From a checkpoint of a small image classifier.
Training: adamw at rate 0.003, 20700 steps.
Rows from block 10 of a small image classifier, named by matrix and row number. Rows with one number belong to one channel. Each number is 128 + 32 x the weight over its row's rms, rounded and kept within 0 to 255. All counts start at 0. Numbers have three digits each. After the name is the row's rms in percent of the matrix's.
After each channel's rows are labels from the 100 images, of 14976, where the channel reaches its highest value: "responds to" is what is common among them. Only what is clearly more common there than usual is listed. The data: rendered made-up planets.
# convs1: grouped (9 groups) 3x3 conv (model.blocks.10.convs.1.weight, 288x32x3x3, each kernel summed), inputs within the group 0-31
# convs2: expand pointwise conv (model.blocks.10.convs.2.weight, 288x288x1x1, transposed), outputs 0-95

convs1.131 094:126144116158171105091152172088111111141155098160090107080126088091188118119177155102086175124092
convs2.131 100:159105165195150114109182138155125135160159159115151148137165129158099114145156127152151161152100151171102093075142122129100137172158109126089158066138114133130128190070108185150190162162149125108124129124119169151109131128078176097136081118149181137082147121132179158106157155170180136136
responds to: gibbous; rings

convs1.239 066:109184107116109102123163084181140132175089162153157113091165148168082169080133119149135171166134
convs2.239 101:105165134116124072143125148107095070137121142100114148109172098115160166156126067131160130112026150099103121100130113097060078117101114070148100098102107078145139144116151134140145114141178077153142168141108157113123084122136105103123157067102119058159058155094148149157074049163149107155
responds to: rings; cracked ice world

convs1.141 123:123108146107128120149129116076091148109107076102065121043125097146117120086110115091065117112086
convs2.141 091:131118172163137107179191118130167140130114120056111122069215102122086127133117131147164112146152113165120100164158159098073141155134160080117137137128134118122114165137072125121250167155112131151149132092121158079078097114065132136105108036140148069092124109113198141100124114133222089076
responds to: crescent; cracked ice world; rings

convs1.286 086:170092177096140126072129162103130107072170173114126097147154131154147107121115107087158131047149
convs2.286 095:103134122167074132115108160065091120103114126105156122170132106098100093114096123100146065195128106130074097104065081116135132089118076141127132103120053124095126109158103095122114089126140098103156127171101106069070102104117085095075101135130123136097129177113135151207128140108142111130
responds to: glowing rim

convs1.109 084:149124153124170177095127135155106076135133203141093122155107160117114131179115190128136056109149
convs2.109 081:102142127125092157110135090102122135152146125081172136160091082145179136189121168121076084104136117157114030128123167093112173170163103174106151069082101125109132121130136195164108171170191149123136143104169101038158126114063170110098166158101146176085085191109111153128128148165110142113
responds to: gibbous; rings; cracked ice world

convs1.104 110:078121172124127166104114170080111137117096113123120141094082070125126113106128141057046121104138
convs2.104 101:163152113128132061155107154152098140119126134153169131071105168137107138139113039119112144157094118096088106130090089141152042160094175094115128180058159122201129067141143134127083085128141133103165164157156109146179122133143153107154138112158117081140145137141084095145138050079080077176
responds to: rings; full; cracked ice world

convs1.145 083:152137170138088134127174145085172102131204091142077124104149109178118173119186117106099157130127
convs2.145 098:125155151173129143147150149147131145178118189131172163088159137125119129171097108148168128139113103148139066121167159112116098174169093122095216108108136162153126162077074154154180123178173159186145102094187174066101115116113159159112138122113130150152134106136158184117156144178159098076
responds to: crescent; cracked ice world; rings

convs1.277 145:087124083130167130130091118086120130099134090097128032122073124143119067120109118126084125084112
convs2.277 100:152121125081124097189141028076146073128098100160127055132127153093134134089121132143074106099128092073097111106150114086069112104143142096080103177120150152107136141101080129110135166098107129144146145098099132071095126194109095137110101085138132093137121020107112084078109106119116135151
responds to: crescent; moons: zero; cracked ice world; kind: cloud-covered world

convs1.256 072:098110081127073150142122065095130129095108090083124129129124182109116164123156136189074102077124
convs2.256 099:114140152115125094130148215170136105068152082055114105128116100126081121124144136122155148195059186110146065096110137171155138105152142107131093129121086064108166123120107103072131147154153119169138086198128166138121184100157099103140117157114162092146173162091148162158137092086132131083
responds to: crescent; desert world; rings

convs1.83 116:125143055107139138135108142162105043129159128125135119109121013154129112130137140123098124141127
convs2.83 093:180117100135187085125149113097138079123103123131128116099135148089138131130104061155127159164121201167149090141120091131120053128123145096111128142089185136200238105125083127125157159124143128065144147145169104160148106151141143134176133112172128055177209143164145111146109075110156176151
responds to: rings; full; cratered rock; kind: desert world

convs1.51 086:089122162105130156183111108181109126152148175159109117107127155202133148183112118087130173181141
convs2.51 111:109180087101140115143000145100145138134104155149117070116164132111172127155115135146123150153148111143129125127133091123183147109140137108146090123097124140183125162126134123101156088124114139143141153144168150125127107143163135157134145073139097106132156136153125142140190130102134116192
responds to: glowing rim; full

convs1.167 069:088139127100137164125139127078112120159179123106124123192117075100097104087113135117088116109036
convs2.167 140:074158136152105128118155129126119127129195130138165155128128100201117064151143120150122095131125179114115119132138150134112112070167140116129150108168134127151128121134097120154135138069176060136117101112115151113126092104147110130070103138114213128101103120064131139166131113153132062101
responds to: rings; cloud-covered world

convs1.14 147:076134127143040116127100120133083129134137121118140066094093109109092102115055174113129096107151
convs2.14 092:101119064098043099112100172182099128138173171143116110115147161149161141154061109146175048163112115092071094094146194028139167151172170107118194152102141135170117164141139148146141148149110142171099121140147143134151025138118100127081154130131156111152073136099143171116147123131149125101
responds to: crescent; rings; cracked ice world

convs1.49 169:122109130137149104146132131053126081069133058080088105135157106087138119065135123125117078144113
convs2.49 091:091129124097152054162125122146109173143114122114100108121245130100138126135112095123160110170129110129112061109136124129164098132158097050129106122103159099092100175126101160125231145143114136151118138095117140116084104140095134136118165113104132062089105110118192141085147077123203135093
responds to: crescent; lava world; desert world

convs1.219 127:150110127134108170104104141102104107129056104104144106107132113114149118110118124131000122105122
convs2.219 101:132108168132196138165173156184147100088105069098099164116133115108157150129168146134130150102135087130174140109129129215132159116142124131123127122136108135083099146126122122103143069160150168136104140091111119139141202128093177132174129135107092120095162097136136160074111147096139116077
responds to: crescent; lava world; desert world

convs1.73 082:178173121096208128137122110118137092065104122179132153112078141122149120095175122098118134124185
convs2.73 132:151150147127193116180142068095162148139106138150070109187153130114122109105115139144089194117142156205199122203139084156097136099170083116142121091107149103145173146160119129114132151115130143122126135090154138125130135139131105167182114119147115115164203104167119094129126116116127188171
responds to: rings; cratered rock

convs1.77 085:106125055132133154058086120169094051093100106117113118136170081145135099135127102087130136136136
convs2.77 107:143111113161170128154152043127126114146107154186139145156108147136115114108163101195090154105110147145151117166186084146078086130168122111051153087129178154141196127045087134146098148100139116114157129084143082117113111183107144143152050143133133113122168103149115078165119099122118153155
responds to: rings; gibbous